Rows from block 11, named by matrix and row number. Rows with one number belong to one channel. Each number is 128 + 32 x the weight over its row's rms, rounded and kept within 0 to 255. All counts start at 0. After the name is the row's rms in percent of the matrix's.
# convs0: first 3x3 conv (model.blocks.11.convs.0.weight, 144x144x3x3), inputs 48-59, a 3x3 kernel for each
# convs1: second 3x3 conv (model.blocks.11.convs.1.weight, 144x144x3x3, transposed), outputs 48-59, a 3x3 kernel for each
convs0.24 094 [119 126 121 126 124 147 135 174 139 169 202 101 216 160 126 226 180 195 111  85  79  79  69  99 110  78  75 158 145 152 108 118 119 162 120 163  26  96  62  68 136 106  97 138 182  92 118 124  98  91 112 132  88 121 114  67  86 154 119 114 123 110 111 163 168 155 113 143 125 101 108  69 119 136 121 141 148 123 117 143 146 115 108  59  90 108 106  68 113 121 104 144 117  86 154 120 124 163 141 132 133 119 109 113 125 117 104  89]
convs1.24 113 [108 107 129  51  66 100  77  88 116  91  93 101  90 108  89  94 109  95 139 143  88 172 172 152 168 172 159  99  74  93 115  43  75  86  67  54  90 146 147  92 146 141  86 105 134 154 154 125 161 156 123 166 143 127 178 145 107 174 143 122 146 144 125 123  78 141 143  93 127 168 126 102 146 185 151 148 178 114 137 149 102 166 145 142 146 132 135 159 176 134 109 109 103  87  53  92  79  68 104 157 128 135 122  83 117 136  97 102]
convs0.25 095 [119  97  99 111 114 133 118 133 149 163  47  47 156 131 118 159 125  80 135 145 116 142 167 110 153 175  84 127 129 137  85 138 108 149 109  56 157  90  94 197 163 115 225 179 154 106 141 129 109 134 123 131 121  97 103 156 150 182 168 124 130  87  91 141 155  93 108 150 129 138 173 157 150 141 112 210 121 120 207 121 110 137 118 129 159 126 154  99 111 166 178 119  90 144 146 125 136 135 156 181 132 157 185 123  95 158 125  90]
convs1.25 096 [103 117  88 109  73  90 144 125  95 122 134 141 135 166 141 114 160 166 122 100 126 158 141 107 137 163 104 144 121  99 136 136 121 124  92 115 132  82  83 183 153  98 114 146 141 105 158 119 162 122 187 159 115 137  70 133 160  35 136  68  55 108 115 106  60 151 135 129 164 120 180 147 105 168 171 108 158 187 159 123 224 132  99 153 172  58 102 200  71 132  96 186 127  91 135 107  85 107 114 117 176 108 188 138 109 154 146 166]
convs0.26 103 [176 137 101 152 122 130 166 129 143 116  75 136  67 101 125  78  80 102  92 117 146  99 148 165 128 166 140  86 147 220  95  87 123 122  82  94 100 171 236 139  92 127 134  73  54 135 100 124 159 140 128 161 143 117 162 115 127 132 143 155 139 159 173 138 162 100 147 178 128 147 170 145  98 149 182 128 111 127 142 124 117  56 112 147 121  75 111 111 130 128  90 113  83  99  86 161 114 157 112  90 116 135 131 142 113  75 120 113]
convs1.26 090 [139 179  92 105 119  76  51  57  98 134  73 122 118  98  87  93 106 111 124 152 119  94 136 105 151 137 140 111 123 103 114 165  82  72 101 125 140 127 107 110 157 117 112 145 181 100 132 164 137 145 135 135 147  79 103 129 100 122 106 103  96 110  80 110 162 181 105 166 196  77 105 149 207 182 140 153 132 115 119 106 112 105  98 149 124 100 101 112 125 108 121 132 150 115  69 106  81 100  80 170 189 127 144 171 167 163 113 131]
convs0.27 104 [103  99 132 126 163 140 156 164 138 169 145 135 110 111  84 107 112  93 113  89 125  87  87 100 110 117 107 157 130  72 147  65  31  94  67  38 191  93  83 159 147 174 123  77 158 102  44 104 120 179 189 168 201 139 108 129 135  83 103 140  81  84  64 107 124 122 163 148 124 161 182 131 128 136 109 145 104 107  72  81 118 106 173 141 111 154 108  77 127 144  84 169 136 106  93 118 135 127 160 148 135 157  93 123 104 100 121 127]
convs1.27 108 [142 145 140 109 110  89 138 125 110 111  63  92  49  69  95  94  38  32 162 157 121 180 130 136  84  90 105 135 159  89 139  59  57 144 157 131 106 152 124 156 136 126 178 146  88 105 116 125 128 143 148 138 121 177 190 135 162 247 112 141 130 112  47 112 134 186 185 120 149 180 100 128  92 124 139 133 108 138 136 177 160 157 139  84 171 166 143 132 172 193 125 103 133 163 138 199 126 100 137 117 155 177 120 146 121 111 138 121]
convs0.28 095 [103 103 108 124 137 105 128 108 112 123 115 129 117 107 144 116 135 179  92 126 112  93 115 121 105 104  97  82  96 115 116 113 111 214 163 118 192 116 124 179  84  89 150  52  58 157 156 151 118  87  87 101  71  89 175 132 104 170 104  91 168 105  98 109  96  71  99 131  98 107 168  94  93 131 154 148 110 125 104 102 130 146 150 142 138 126 114 154 129 123 108 122  93 156 122  74 157 143  96  93 102 131  70 125 166 156 202 193]
convs1.28 091 [172 167 184 102 128 104  96 147  97  96 102 175 152 153 143 141 117 145  97 106 115 121  83 144 161 129 164 153 159 127  93 115 120  97  86 133  91 154 122  74 156 174  90 145 193 144 121 131 191 149  85 150 135  62 129  88  91 141 109  68 151 109  31  97  98  69 115 144 171 135 148 151 123 119 153  99 116 181  74 100 172 145 154 145 166 131  96 137 130 141 101 119 143 118 122  87 140 115  85 105 117 166 127 112 176  97 124 125]
convs0.29 097 [112 106 138 152  91 129 154 112 139 168 115  92 186  98  86 103  77 104 129 132 101  99 119 130 122 126 129 125  77 109 125  75 119 121  88  99  90  95 188  99 101 173 161 175 172 126 132 116 192 115 126 168 161 133 151 146 123 131 111 133 112  94 172 177 118 131 134 120 105 142 137 147 183 157  94 109 132  95 162 166 111 145 139 207  79 155 168 112 154 180 125  86 122 182 141 141 152 149 156 163 124  91 167 158 119 115 123  95]
convs1.29 107 [126 124  85 104  99  46 126 117  73 161  97 111 127  96 122  87 137  87 184 101 119 201  72  42 186  92  73 108 100 109 116  84 111 125 123  85 160 187 162 146 210 255 131 221 189  72  52  92  92 122 137 152 147 156 104 179 120  78 108 112 129 148 111 162 108 144 117  48  96 146  97 126 138 148  97 110 153  94 104 129 106  84 203 115 158 191 129 119  93  75 115 145 185 117 114 106 186 154 147 138 117  97 159 123 101 165 112 113]
convs0.30 100 [ 75 126 130 102 120  96 119  82  78  56 105 136  68  97 144 105 126 139 124 168 139 187 169 124 156 138 117 198 153 107  94  61  97 134 178 144 134 135 101  90  78  19  83  49  21 178 145 125 239 149 124 108 128 105 196 125 165 146  87 131 130 131 140 156 168 146 206 163  80 137 120  88 152 176 153 139 176 144 161 166 122 146 123  82  72 109 123 123 182 158 159 216 135 155 150  53 140 132 131 145 139 109 136 124 112 121 137 150]
convs1.30 096 [131 133 143 130 135 177 174 171 135 124 101  92  94 164 146 165 162 133  66 102 150  42 136 129  59  91 113 107  97  93 110 105  96 194 192 142 140 107  59 104  76  77 141  87  83 101 141 129 185 171 141 209 125 105  70 131 136 107 125 177  14  40  79 115 149 134 126 128  94 158 122 127 138 112 197 132 145 190 140 184 170 133 124 121 128 123 142  84 114 115 159 151  91 161 125 131  99 106 103 149 160 155 117 111 145 134 111  79]
convs0.31 096 [155 119 146 145 169 154 125 124 131  94 129  85 100 118  99 129 192  75 119 132 114  93 119 111  88 105 110 131 137 120 107 116 127 124 108 137 124 125 110 152 119 115 156 134 123 145 142 147 131 121 158 204 163 134 126 123 107 105  98  64 131 110  95 112  95 158  94 109  63  92 113 113 147 120 171 117 124 160 149 130 143  95  87  81 129 113  97 217 174 135  95 170 212  27  92 136  95 118 124 142 117 142 119  90 111 172 145 142]
convs1.31 091 [157 158 121 118 105  92 178 114  93 120 100 128  79 137 153 103 100 184 140 118 117 159 126 127 116 107  78 172 119  97 179 130 148 195 123 238 193 154 112 170 121  98 155  92  72 136 152 153 208 172 204 143 157 172 165 151 193 114 111 112 107 141 143 105 132  96 106 129 137  93 150 129 152 174 134 121 123 125  93 143 135 171  89  54  81  85  64 133  83  67 147 152 165 131 136 152  88 139 174 144 146 180 131  99 139  95  93 101]
convs0.32 104 [146 136 111 135 108  79 155 143 102 155 135 118  97 146 138  95 127 119 122 125 121 125 127 124 131 128 114  67 124 109 136 160 111 159 182 156 170 161 159 148 153 185 117 104 159 132 164 112  93 135  97 105 109 113 116  99  98 110 105 137  90  91 129 134 102  68 114 100  61 105 136  64  86  77  97  92  84  95 123  88  63 107 153 164 111 122 147  87  83 139 118  66 130 102 114 134  90 125 135  67 109 115 115  97  90 118  76  47]
convs1.32 114 [149 162 181 145 166 204 158 173 205 149 201 155  95 136 146 129 188 158 160 204 132 138 155 137 133 141 154 132 156 125  88 131 157  68 128 169  84 117 127 144 147 159 172 126 101 169 123 123 206 120 108 180  87 128  91 161 202  99 164 173 146 199 151 113  93 118 100 101 100 103 162 157 116 129 111 126 101 110 126 176 160 165 166 162 126 138 152 131 130 102  81  96 108 122 124 120 143 114  87 150 147 141 150 140 117 134 174 160]
convs0.33 099 [162 145 103 114  76 110 123 108 120 105 133 119 125 139 121  88 136 130 104 123 147 108 150 127 129 137 109 134 121 150 138 148 153 102 127  93 114  87 115  91 114 128 102 139 129 122 153 132 101 118 136 112 145 151 100 124 120 136 104  64 136 136 102  92 167 188 142 178 156 123 122 149 167 147 142 149 144 157 141  98  89 110 155 111 132 143  70 126 126 106 103  68  99 131 141 147 164 208 231  83 125 138 133 139 110 119  55  67]
convs1.33 100 [ 85  74  67  93  99  82 149 103 164 102 128 153 151 145 108 162 177 223 125 138 133 114  90 106 103  88 100 151 174 174 163 133 115 153 103 137 160 114  94 127 101  81  97  92  47 161 148 121 136  94  91 153 131 125 159 135 118 125 138 138  95 116 155 150 111 110 102  70 123  76 112 150 137 105  95 137 110 124 155 136 166 121  94 115 137 116 109 142  87  65 105 138 102 178 156 114 191 176 130 112 131 164 162 166 164 189 181 183]
convs0.34 098 [137 136 111 163 120 122 128 127 145 109 134 116 101 168 149  88 162 205 106 129 144  98 140 136 167 162 128 112 126  97  80  52  93  24  59 125  75 100  77 109  47 162 175 160 134 124 136 140 113 129 126  23  62  91  89  80  96 101  62 119 115 138 131 123 118 106 157 135 143 137 154 137 132 101 141 133 147 163 132 159 103 108 132 112 137 125 120 220 153 137 101 123  98 133 123 149  87  92 103 137 142 132 121 134 118 127  96  92]
convs1.34 089 [132 135 116 104 154 143 121 131 144 145 186 142 129 145 102 107 119  95  91 101  84 130 116  78 130  85  70 104 147 147  89 101 130 104 108  89 112 185 178 124 180 226  96 188 218 169 155 137 170 130 107  79  92 109 128 144 126 114 133 157 154 175 196 125 149  84 165 198 151 144 189 138  82 188 187 102 153 174 136 146 145 113 126  83 111 164 156 108 172 185 182 176 155 125  89 103 151 142 172 101  89  71 145 137 138 157 156 152]
convs0.35 100 [140 117 152 140 121 157 108 136 157 116 126 170 116 107 125 192 129  74 120 145 144 127 101 125 145 108  91 106  84 159 171  97 108 176  99  76 112 109 111 189 190 133 182 149 131 113 143 130  98 114 157 140 160 114 101 142 201  66 138 179  31  83 137 130  87  73 143 130 126 122 177 131 113 113 113 187 117 125 227 142 151 156 155 141 143 137 134 137 126 115 205 130 119 216 116 116 162 147 148 116 147 144 130 149 141 119 121  85]
convs1.35 105 [153 171 156 121 171 138 128 194 135 121 127  92 112 119 131  95  76  98 113 155 119  91 159 106  99 132 126 120 175  92 133 155 127 150 136 135 128 148 130 170 150 123 124 126 117 113 138 161 184  81 182 200  87 159 107 115 161 149 127 169  56  33  75 138 126 175 152 114 138 139 146 140 129 147 178 135 122 176  95 110 127 140 125  83 152 103 133 189  71  78 109 192 141 144 140 115 108 141  91 129 160  77 119 150 123 127 139 147]
convs0.36 099 [150 144 119 157 144 111 111 103  41 138  86 148 157  86 121 130 101  79 146 177 155 163 174 131 153 140 148  96 135 185  87  74 130 157 166 188   1 125 103  22 165 134 163 182  86 151 144 133 120 116  81 126  81  83 148 116 129 191 142 111  73 117 135 137 124 119 169 131 124 154 141  85 107 118 148 116 165 151 130 151 122  98  85 123 114 115 171 146  97 142 172 159  98 126  89  61  82  81  85 180 133 137 135 122 134 111  92 106]
convs1.36 100 [141 117  64 116 120 167 145 201 167 151 110 176 176 148 116 118 135 100 134 131  76  45  56  78  55  82  99 194 128  89 131 115  94  97 109  67 210 140 147 167  90 155 164 157 154 120 120 130 142 194 183 124 130 111 168 119 156 172 110 155 161 195 218 164 171 167 150  56  72 135  82  40 135 142 159  88  80  91  70  62  80 145 173 151 120  99 135 146 167 152 166 134 127 109 138 113 148 155 137 134 137 124 108 152 144 130 129 100]
convs0.37 103 [165 134 135 113 157 169 106 136 117  87  77 181 162 114 114 222 172 118 172 121  96 181 150 115 143 178 165 104 208 110  77 161 116  72 102 128 145 156 115  96  72  91 113 117 141 172 135 111 167 171 193 138 203 208 146 176 113 120 139 162 125 108 115  98 142 164 150 116 120 137 176 114 115 138 136 127 125 154 128 146 169 128  74 186 173 106 139 183 119 139 162 189 179  69 135 194 149 110 135  86  78  91 124  99  99 147  93  77]
convs1.37 103 [121 130 127 183 166 139 152 192 178 149 128 184 162 168 163 135 139 181  96 111 101 106  91  75  72 146 135 131  82 103 179 140 139 169 131 198 193 155  95 161 140  95 148 159  94  42  92 103 121  91 131 141 169 126 140 137  88 113 111  76 148  91  76 130 101  86 158 113  80 136 103 126 123 145 132  81 110 102 150 166 105 128 132 135 132 155 182 145 186 150 101 113 107 149 211 175 120 132 190 119 154 137 111 142 108 142 138  99]
convs0.38 100 [132 119  75 147 120 102 155 150 115 122  94  95 123 115 184 147 122 159 104 135 123 108 138 122 146 168 155  79 136 100  92 157 128 109 140 152  81 127  84 120 135 145 155 164 153 121 116 127 131 112  93 161 150 118 106 128 132 136 108 145 144 153 136 158  90  82 174 144 154 132 149 106 116  85  82 117 118 135  94 113 154 144 135  88 163 170 133 115 100 132 137 121 119 142 118 102  91  90  89 138 165 169 139 131 112 115  95  63]
convs1.38 099 [159 140 130 167 102 166 102 119 162 153 149 105 145 120 127 130  93 116  96  99 143  76  99 137  81 123 136 154 144 118 161 146 126 143 177 119 125  98 104  88 115 105  95 104  91 136 135 176 119 108 163 143  94 138 138 126 112 120 111 108  96 110 168  96 150  91 160 132  98 182 165 122  77 129 135 145 128 100 167 145 133 106 128 112 139 135 115 172 125 129 169 153 152 109 141 148  90 138 130 113 100 140 117 122 121 107 133  92]
convs0.39 098 [ 97 108 140 105 110 132 110 115 130 125 124 118 146 159  84 138 138 128 152 164 161 135 135 128 125 111 114 130 145 189  94  83 137 160 174 195 132 105 167 130 153 172 133 129 135 163 195 137 148 182 150  79  87 123  67  67 118  94  70  97 179 187 174 120 109 106 194 155 140 106 119 120 145 125 141 127 113 126  96  87 107  86 142 196 103  95 129 148 159 176 102 135 123 173 171 136  64  84  68 164 143 129 125 141 140 127 138 158]
convs1.39 105 [169 137  84  98 132  97  73  93 109  72  94 118 113 142 141 109 114 118 136 106 114 153  89 113 132  85  84 122 131 146  86 123 110  86 138 121 106 138 188 115 148 165 141 186 176 137  73 133 151 161 207 161 142 227  55 100 128 103 157 109 155 163 183  57 129 179  17  84 104  93 109  99 165  89  83 170 183 123  92 104 120 144 135 139 164 136 135 145  65  42  86 144 150 133 145 174 135 116 113  96 165  73 119 146 136 104 107  89]
convs0.40 099 [101 104 128 104 152 168 113 151 173 119 128 130 126 155  59 136 152 122 109 134 126  99 145 158  66 117 150 154  93  88 175  90 117 143 102  92 124 139 112 139 131  74 120  73  93 102 118 138 145 145  75 123 121 127 143  95  67 117  49  43 142  51  27 119 131 135 156 167 159 160 162 143  89 129 106 122 152  87 125 120  83 102 110  80 120 124  97 146 148 102 157 144 115 134 112 117 166 120 145 114 120  98 141 138 125 112 127 125]
convs1.40 103 [152 150 106 154 140 129 143  98 109 134  86 120 145 120 171 165 109 145 165 143 151 161 174 164 150 157 147 159 132 149 111  96  96 116  98 110 101 112  76 139 141  88 132 134 152 132 144  98 136 156  92  96 123  99 103  94  88 102 113 134 142 145 157 106  89 116  88 101 121 102 144 116  93 128 119  85 133 124  91 128 139 108  93 120 124 113 153 152  87 128 170 194 153 134 192 172 153 162 207 169 162 147  91 136 158  24 108 136]
convs0.41 099 [ 98 107 139  93 101 109 103 103 127 141  71  98 129 111 156 106  83 162 117 108  84 119 140 124 133 132 150  75  92 148  82 127 200  75 130 181  75 111 128  65 166 114  73 132  89 121 169  98 144 117 130 111  52 170 132 129  90 147 100  85 179 134  81 167 143 163 139 126 141 131 111 123  77  80 106  93 163 154  65 145 125  89 100 138  88 130 149 114 118 100  98  63 106 106 136 151 156  97 142 159 134 135 143 128 159 112  86 162]
convs1.41 102 [145 103 129 157 135 165 141 135 159 110 114 155 134  73 121 122  74  98 120 122 135 126 149 103 106 137  83 141 148 155  99 112  85  76 132 111 178 122  89 141 149 105 158 178 112 176 155 127 168 151 117  86 180 174 134 137 108 156  85  97  78 115 111 139 150 175 139 129 139 178 134 117 177 120 158 178 131 191 196 106 192 149 110  77 118 121  92 117 111 119 167 144 137 133 150 145 101 145 137 139 146 106 140 190 108 113 154  97]
convs0.42 110 [140 127 119 115 133 126  67 104 145 125 183 149 123 108  88 115 122 138  80  31 136 136 121 169 193 181 155  75 160 161 108 129 144  85  50 114 129  71 106  96  93 125 136 128 139 116 142 214 115 186 190 139 103 127 106 125 199 151 127 152 163 116  88 124  94 150 127 109 162 170 157 153 121 147 143 128 109 133 130 131 137 126 140 106 144 102  66 143 133  95 145 126 138 145 154 207 128 124 207  58 107 210  93 127 127 117  94  67]
convs1.42 117 [211 158 116 202 156 123 234 166 105 115  94  95 106  85 104 106 120 101 109  65 109 106  76  81 125 121 131  96 155 138 162 185 188 170 121 167 128 141 181 107 156 124  69  91 130 171 115 107  80  86  87 119 111 171  99 161 166 110 150 150 114 106 116 174 155 108 148 165 116 194 149 121 158 187 127 179 188 119 109 149 155 130 142 138 154 154 112 128 124 121 147 105 110 137 159 126 144 140 115  99 101 152 135 136 177 152 224 200]
convs0.43 098 [130 146 116 132 126 127  96 130 169 114 163 124 100 149 150  44 103 140  90  95 138  74  66 130  76  68 138 143 131 165 137 145 175 118  94 114 137 147 151 113 177 134 136 151 126 125 149 141 120 120 154 126 162 193 110 124 138 125 127 157 110 114 165 113 128 134 129 121 116 154 117 107 175 146  83 213 153  79 140 130  99  81  76  93 114 112 104 108 117 111 146 107 136 157 147 162 135 145 192 148 132  76 132 153 120 137 125 118]
convs1.43 117 [107 102 124 140 128  96 133 106 138 138 163 167 134 178 170 127 213 190 127 127 118 115 100  94 147 118 111 115 167 147 106 165 136 150 162 130 146 164 157 156 134 114 159 130  96 200 163 151 170 179 136 161 124 126 161 137 126 116 136 143 143 127 166 102 137  95 148 149 119 190 230 153 107 166 164 146 222 206 104 250 209 111 110 100 121  92 108 128 129 116 190 127  96 185  95 109 114  38  92  67  80  86  86 126 130  97 161 151]
convs0.44 108 [118 108 120  95 109 169 152 131 133 148 158 147 116 110 146 111  94  93 146 131 135  80 137 172  58 182 170 120 141 107 152  81  98 179  80  51 195 135 112 137  80  97  86  99 136 104  98 145  99 177 166 206 200 154 105 105 138 135 128 103 146 172 130 143 108 117 120 135 144 104 179 183 142 130 130 145 119 115 153 114 102 138 140 107 148 158 145 124 119 104  94  98 139 111  93  74 128 120 149  46  59  96 110 165  83 201 247  59]
convs1.44 126 [151 172 117 152 141  98 146 187  81  91  89 113 116 130 120 124 157 133  96 122 127 137 108 106 115 126 120 166 167 195 141 142 138 149 105 108 175 144  57 100  91  82  70 122 101  91 165 143  96 108 162  89  78 131 129 112 137 135 140 138 138 138 132 148 153 167 141 137 130 180 174 227 138 160 124  46 110 177  95 194 202 152  93 118 132 116 155 171 147 156 113 105  97 193 118 121 139 104  86 107 147 210 144 133 219 159 127 110]
convs0.45 104 [153 105  78 189 157 128 162 138 139 119 132  31 113 149 108  84 100  95  91  86 134  82  86 144 103 106 155 155 174 138 112 134 149 107 100 110 144  91 134 132 108 117 129  93  99  95 142 147 102 128 134 123 112 104 108 104  86 102 100  91  96  99  83  86  87 149 143 122 138  94 100 128 144 141 115 106 115 122 115 136 116  60  97 138 138 164 137 165 194 136 146  29  78 144  79  58 171 105  95 144 169 161 127 151 152 104 126 131]
convs1.45 114 [117 147 109  83  94 115 167 112 149 117 173 127 130 144 173 109  96 109 146 172 183 146 165 115 186 162 118 132  99 139  89 143  89 150 147  81 154 155 180  95 120 154 118  88 112 120 123 139 131 138 107 144 175 104 146 121 130  85 135 157 127 135 163 100 117 126 125 122 152 159 178 108 118 171 172 130 149 144  75  80 114 127  88 133 122 104 114 140 142 142 124 151 119 103 101 113 136 108  63 100 198 157  90 147 179 107 114  68]
convs0.46 103 [148 202 126 108 134 103 136 146 142 107 166 128 127 139 110  97 102  92  87  66 131  53  30 158  55  23 154 128 167 108 162 208  96  91 179 115 103 126 118 110 144 134 105 100  84 100 162 147 131 175 212  95 189 187  97 140 160  80 119 144  87 108  99 117 128 129 138 107 153 101 140 184 122 119 123 111 132 134 111 130 132  96  41 103 136  53  55 125  69  10 115 146 141 131 155 152  70 155 177 124 171 128 108 230 175 110 188 181]
convs1.46 121 [120 144 110 140 148 119 159 165 135 103  76  78  99  86 107 138 134 133  82  77 102 113 108 106  98 101 120 133 103 159 187  82 140 208  86 178 144 145 119 100  88 125 105 112 103  98  69  94  90 150 142  80 153 152 104 111 101 120 139 125  96 113 121 148 116 115 121 122 122 170 149 170 136 166 146 117 150 139  85 128 100 136 150 114 115 106  77 129 116 121 106 113  93 141 144 139 138 133 108 109 176 154 159 181 158 147 162 155]
convs0.47 100 [ 95  95 136 114 108 146 144 109 139 113  92 109  98 116  99  68  75 104  64 111 193  41  62 155  76  58 124 162 125  93 145 137 117 143 172  89 106 144 118 147 124 127 139 111 152  67 122 138  91 155 174 164 143 161  96 108  83 116 110  72 129 100 102 128 149 124  91 132 125 106  99 110 111 110 130  88 106 149  95 127 150 132  99 145 105  81 152 112  56 108 115 148 103 153 162 128 178 212 183 157 151 114 116 125 132  86 123 151]
convs1.47 117 [140 153 149 122 101 112 123  87 107 112 136 149 154 156 144 149 170 155  36  31  55  36  36 100  34  26  91 122 118 104 118 128 117 122 164 129 112 100 114 117 149 114 125 158 115 151 103  69 115 113 110  99  83 128 209 157 105 191 149  98 143 125 118 138 176  94 121 178 105 117 148 134 126  49  70 127 105 105 164 152 145 104 114  98  88 110 107 117 110 168 105 137 156  89 140 147 101 114 152  83  50  94 134 110  83 147 120 123]
convs0.48 099 [110 126 122 171 167 111 168 141 158 167  86  74 140  40  80 132 118 170  99 102  82  96 177 181 125 172 178 117 204 105 140 165 149 101  72  53 190 160  79 133 104 100 158 146  80 120 125 102 142 207 174 113 163 146 150 169 148 127 158 121 111 114 108 131 148 133  78 129 195 102 138 138 158 125 107 128 163 146 139 137  95  68 157 169  82 111 186 138 105 154 123  98 104 159 108 155 158 177 147 104  97 127 100 143 167 117 114  95]
convs1.48 092 [121 115  96 121 166 116 162 166 112 116 100 112 135 122 128 123 119 107 169 201 181 177 168 200 160 210 216 189 169 175 141 103 121 185 128 115 132 121 107  85 118  72 102  75  54 129 145 139 125 111  99  84 102 159 100 132 164 138 197 151 147 180 107 153 114  99 162 162 120  98 115 139 116 116 105  78  82  88  79 129 108  93 139 100 117 180 141  96 136  80 140 145 121 127 175 140 136 187 167 144 177 180 121 134 144 113 106 126]
convs0.49 096 [109  98  89 133 112 107  86  80  85 147  83  53 176 164  99 110 159  74 149  89  70 134 104 116 154 144 139  51  57 169  68 112 170 121 131 156 116 115 117 105  80 123 112 101 174 133 129 128 101 115 140 109 154 143  97 145 130  92  98 115 169 179 144  97 123 119 122 105 141 135 129  89 144 138 114 138 105 105 111 130 123 175 158 164 148 169 150 113 131 105  87  59 120 148 137  95 126 216 118 108 150 161 112 138 131 104 145 119]
convs1.49 072 [119 126  97  99 136 112 100 120 101 172  78 115 154  97 120 111 124 114 142 168 102 143 140 108 113 114  70 150 209 181 114 160 138 173 117 113  59 158 114 126 153 109 147 169 126  93 128 112 163 151 118 178 128 145 122  98 146 113 105 162 146 114 134 124 105  79 152 153 129 138 106 114 179 202  94 153 190  59 148 165 117 154 148 114 148 145 125 208 101  70  75 100 118 104 120 154 159 158 143 195 163 129 170 144 126 147  89 141]
convs0.50 096 [ 80 106 175  91 101 114 136 153 142 155 148 160 135 149 176 135  96 125 134 172 157 128 142 155 136 142 149 107 155 127  72 109 151 175  99  80  85  72  90 117  98  59 129 117 137 114 112 104  63 135 105  95 136 112  45 120 137 114  90  78 201 137 121  85 128 137 110 105 112 141 158 118 217 150  99 197 175 147 146 116 141 118 144  95 140 146  92 148 177 166 148 137 146 137 176 175 134 161 165  91  84  76  98  99  99 147 128 132]
convs1.50 083 [107  54  98 111  17  62 150 104  69  84  58 144 119 112 116 191 164 135 150 148 181 156 146 170 155 136 178 137 136 148 116 105 101 134 132 118 155 168 123 139  92 103 129 127 148 171 109  74 146 128  60 160 137  90 113 142 135  99 192 132  90 133 120 105  89 143 125 157 137 125 148 106 100 150 118 164 104 129 185 184 113 173 154 146 134 142 125 105  97  97 120 124 106 176 176 115 200 186 173 234 184 159 161 151 144 126 131 141]
convs0.51 102 [127 139 104 112 120  96 106 111 132 178 153  89 202 224 123 135 138 101 124 116 104 120 110 126 109  96 124 138 143 122 151 153 113 151 154 101 121  88  77 108  46  83 126  87 105 131 118 169 122 117 142 119 131 146 115  98  71 123 120  83 147 108 120 133 137 137 146 155 131 111 137 109 146 117 103 108 104 102 102 118 123 124 102 113 156 133 112 171 152 130 153 119 124 157 146 115 163 139 105 134 148 166 154 184 176 132 194 192]
convs1.51 121 [137 125 121 165 153 148 121 142 153 137 170  93 109 111  89  88 115 100 119 144 132 144 148 127 146 146 140 127 126  95 139 162 138 114 137 122 106 136 102 166 150 140 162 141 121 168 162 145 152 127 131 114 104  96 154 151 163 152 131  91 154 139 135  70  34  60 106 104 120 120 152  98 141 141 185 124 138 171  92 124 159  71  64  77 120 133 114 151 160 118  99 126 115 110 134 134  74  78 127 127 144 139 134 154 158 134 132 121]
convs0.52 101 [128 161 134 140 169 142 118 111 110 156 127  59 105  91  84 149 130  59  80 155 162  93 155 119 122 137 106 121 151  79 145 148 105 163 113 124 142 117 127 164 132 119 139 157 110 159 126 128 152 153 133 192 135 140 115 112 120  99  93 122  52 118 119 180 124 124 165 151 134 160 145 117 121 131  85 124 158  70 138 168  77 155 174 100 114 148  70 122 124  54 209 191  95 187 189  96 169 108  60 154 149  81 137 132  67 103 119 112]
convs1.52 091 [ 55  96 220  68 105 220 106  95 185 155  96  95 170 141 142 162 134 103 139 139 161 162 154 180 146 162 209  78 104  91  98 124 139 148 142 156 122 114  74 123 124  89 133 133  92 175 166 117 126 161  91 127 121 116 124 123 127 100 128 120 102  83 112 171 110 150 139 110 126 127 113 163 116 142 158 116 163 131 171 132 147 132 118 149 151 113 154 149  71 158 114 156 158 115 180 181 130 168 165 160 134  81 119 128 139 142 153 184]
convs0.53 098 [123 159 155 101  87 109 125 131 138 105 128 171 111  96 119 106 109  98 100  97  85 106 101  75  91  99  84  96 148 136 129 154 118 109 128 102 109 162 108  95 175 153  93 175 154 102  61  85 117 107  95 121  78  88 167 185 198 117  95 125 146 159 153 145  98  84 110  80  96 107  92 124 185 174  63 171 141  74 165 109  80 114 131 133 130 138 132 147 157 167 119  84 120  91 129 169  95 141 129  72  89 102 116 135 107  95  86  82]
convs1.53 086 [172 167 126 162 168 149 121 147 120 174 172 196 137 142 156 126 109 104 109 125 100 108 114 120 143 112  93 124 102  89 129 102  77 183 159 118  42  99 182  88 120 194  74  74 143 107 115  60 123 117  46 152 126  49 126 173 178 138 148 154 162 162 149 165 145 115 129  68  95 163  68  91  57 114 161 124 112 135 116 144 127  70 143 131  81 207 162  74 171 184 152  80 144 136 115  86 199 152  93 160 148 126 159 147 163  96 151 169]
convs0.54 103 [108  81 147  72 100 151  77 110 128  99  92  52 101  94 103  98 102 137 108 111 162 105 118 179 130 125 163 129 185 116 166 212 114 195 180 101  80 108  93 145 117  81 152 113 131 127 154 178 182 158 142 116  95  88  96 140 135 157 131 159 154 140 148 112 107 165 103 116 153 116 160 171 161 160 120 145 122 129  93 117 133 112  89 148 113  63 121  69  65 114  88 107  89 119 149 167 144 159 122 100 184 202 165 220 187 116 137 137]
convs1.54 120 [168 150  74 155 151  75 134 165 133  94  95  80 141 131 126 112 114 107 132 112 111 126 109  91 160 150  93 122 131 119 157 109 122 119 100 140 156 184 127 187 145  73 129  90  79 142 136 121 132 112 141  94 133 172  97  80 108  60  97  69 105 117  50  96 125 100 110 116  83  69 148  83 102 102  85 158 132 141 119 132 163  87 116 121 108 130 145  95 139 116 151 137  70 121 116 103 143 115 107 129 123 112 129 155 172 140 196 173]
convs0.55 091 [116  86  90 101  96  93 133 116 114 146 132 171  61  86 105  60 104 100 105 127 142 121 143 155 128 132 101  97 146  99  96 121 128 142 116 184 175  74 150 140 108 168 148  28 107 106 156 166 166 127 123 135 122 136 152  72 102 158  46  75 193 114  92 108  98 105 141 132 153 132 136 146 133 133 172 100  77 168  81  72 116 119 102 129 118 121 120  97 119 122  95  91 181 111  95 129 132 129 230 127 139 110 112 116 133  96 120 125]
convs1.55 070 [114 155 133 140 145 133 172 148 130 100  65  95 117 105 121 139 130 133 158 120 108 157 145 100 122 126  77 126 105 104 111  94  89 106 127 101 133 117 118 122 116 127 112 119  86 137 148 175 124 135 138 107 127 127 110 148 117 103 145 119 120  99  89 117 112 127 168 151 132 114  77  98 115 170 108 145 154 109 100 130  92 104 161 148 148 108 122 111 141 128  83  95 100 144 129 112 181 145 131 166 160 205 126 130 158 160 143 171]